From a checkpoint of a small sound classifier.
Model: 5.35M parameters, log mel input, arch transformer, norm layernorm, activation silu, layers 14, width 192.
Training: adamw at rate 0.0024, 30500 steps, batches of 128, held-out accuracy 96%.
Data: trained on short pieces for a synthesised band: melody, chords, bass and drums, 26041 training examples, 149.9 epochs.
Rows from block 2 of a small sound classifier, named by matrix and row number. Rows with one number belong to one neuron. Each number is 128 + 24 x the weight over its row's rms, rounded and kept within 0 to 255. All counts start at 0. Numbers have three digits each.
Before each neuron's rows are labels from the 100 clips, of 14976, where the neuron reaches its highest value: "responds to" is what is common among them. Only what is clearly more common there than usual is listed. The data: short pieces for a synthesised band: melody, chords, bass and drums. In brackets: how many of the 100, against the usual share in percent.
# fc1: MLP up (model.blocks.2.mlp.fc1.weight, 576x192), inputs 96-191
# fc2: MLP down (model.blocks.2.mlp.fc2.weight, 192x576, transposed), outputs 96-191

responds to: key: E major (53 vs 4.1); key: E minor (29 vs 4.2)
fc1.146:159120138149125140158148130122112160101155139088124127107126150144148130132112084144131140159141184120105140141139140113106159082122162140147114082144126188159164102105144162137129114096131119082161128115129151114125101092121152130164099124165101137124133160108113113142125116108110117119
fc2.146:125135140154120134115142143116146145080155105124111101143139106172160148121160115116153173149121151116144138172162122113164086154139153105132111116100112117157160133141121137161096099066156131126125120126125134105146120135184108128147174122130116140135085131118100097185141135162118121135

responds to: key: E minor (37 vs 4.2)
fc1.227:098115170138193142121113154190143099144116128125118139083166093119099154112134107139128125110149161117118158155152143149100108128140130182151155122120110121062123123173094129106118157141122176146118101099114132098091132153149130196134113142099126149134193130174138135143136135122122115178
fc2.227:151136095168097126125163119123143162164089093122121092151162159170169121096166146137149135124109114092153131148132131113131145139098148164103126125088111131151105085152135129144100167077140120089140168128077125135152134140133105126137171106130141105097129119105105125124100147123117123105

responds to: key: G# major (32 vs 4)
fc1.221:147094136121104159097152135106127139099141139119139136127126157149156146135148110130120160179143116123150147133109110102113145118133178135146106114113142150169189120149143145135155155112150090093162167151151158097168113130121155099141114126153124065080095128107094142105154117117163121091
fc2.221:122144180085158093126129127138122172135167123145147122160144111170137143129109142141084179146113164140140168121149095149135121142131176155139147109133119107171126105089126140147103110116121126150125102107129125121098106087144123135178126155105083119154119155076108135110144096138080105117

responds to: key: B minor (45 vs 4.2)
fc1.351:134140151158186080077107180155140114124122137125131153103126108125098135136132123122120132113111138126100142167162162150141134158148138163114134138107128102112110104118137111143117168158129158129117120114129130111121115122120124196117143154113121157141142127141128122165152134145084114161
fc2.351:113124101118129098132148127147113123132119127119173123126076088110126139124108107155118130114102133139143098146080141140159117083134095134155182133153177124100150120136134092112142081101086125138085098127152101141143124120172139124077100129145145140145157092176144133121147130129165131158

responds to: key: A# major (40 vs 4.2); key: D# major (30 vs 4.2); organ-like (29 vs 10.9)
fc1.277:157109116160125097152119162155106108125112134119165142115128112095125090174137119149136084143118100125110111115100186174132103124171091138071150148102152100098125131132187135146096128148117132136138091167156106167096110150132135113109143172122132137136132093122121096116124136128101120141
fc2.277:140108157123132157163138119143121138081140150093121107108169144142147116178110088151106136149181147149107154145133128146116115117129160135111142101144126125106160109117167179147118122099111110106153115121149137157079141144110178120170141167145107122150125105136117125079121130093113125107

responds to: key: D minor (70 vs 4.3)
fc1.274:144083114125119150152105129180116141111127157118110158137127132076129087170137105123119088137148111120131114100116149137143087105128062103089127141127135150110116167119127141147108126141133139140123065109150115139092118177076164120143136123163152136128134103139193206133115093155158134125
fc2.274:149108116145177119088145163140109143133127132127165138101103068149107137145089116131137143117145159078138102151127163118111112112159124177164149103153148116118118094138137092134138154104124138118125132096144164117136078122125140178080110150122148141134169123142134125154142116149106130147

responds to: key: B minor (67 vs 4.2); key: B major (31 vs 4)
fc1.59:150118165129170143115133148168089144119154130110133124114144124122126138178102097146103145150143139135104152108144149146138123132131154158126168088123118104115122095117151149169124142132132141120118084115132111147087132144121139148140136159103106151178150134111118135127130095131112138115
fc2.59:119137138109141139131123128135170154099179156124129090144157147107144097149187145122143087154133119127115142169135102143114107165108095083104109120115128107148111152158122125169060125141111148143189110157130159106092123145093143109164182151136094122120104092098102132104078138142138140099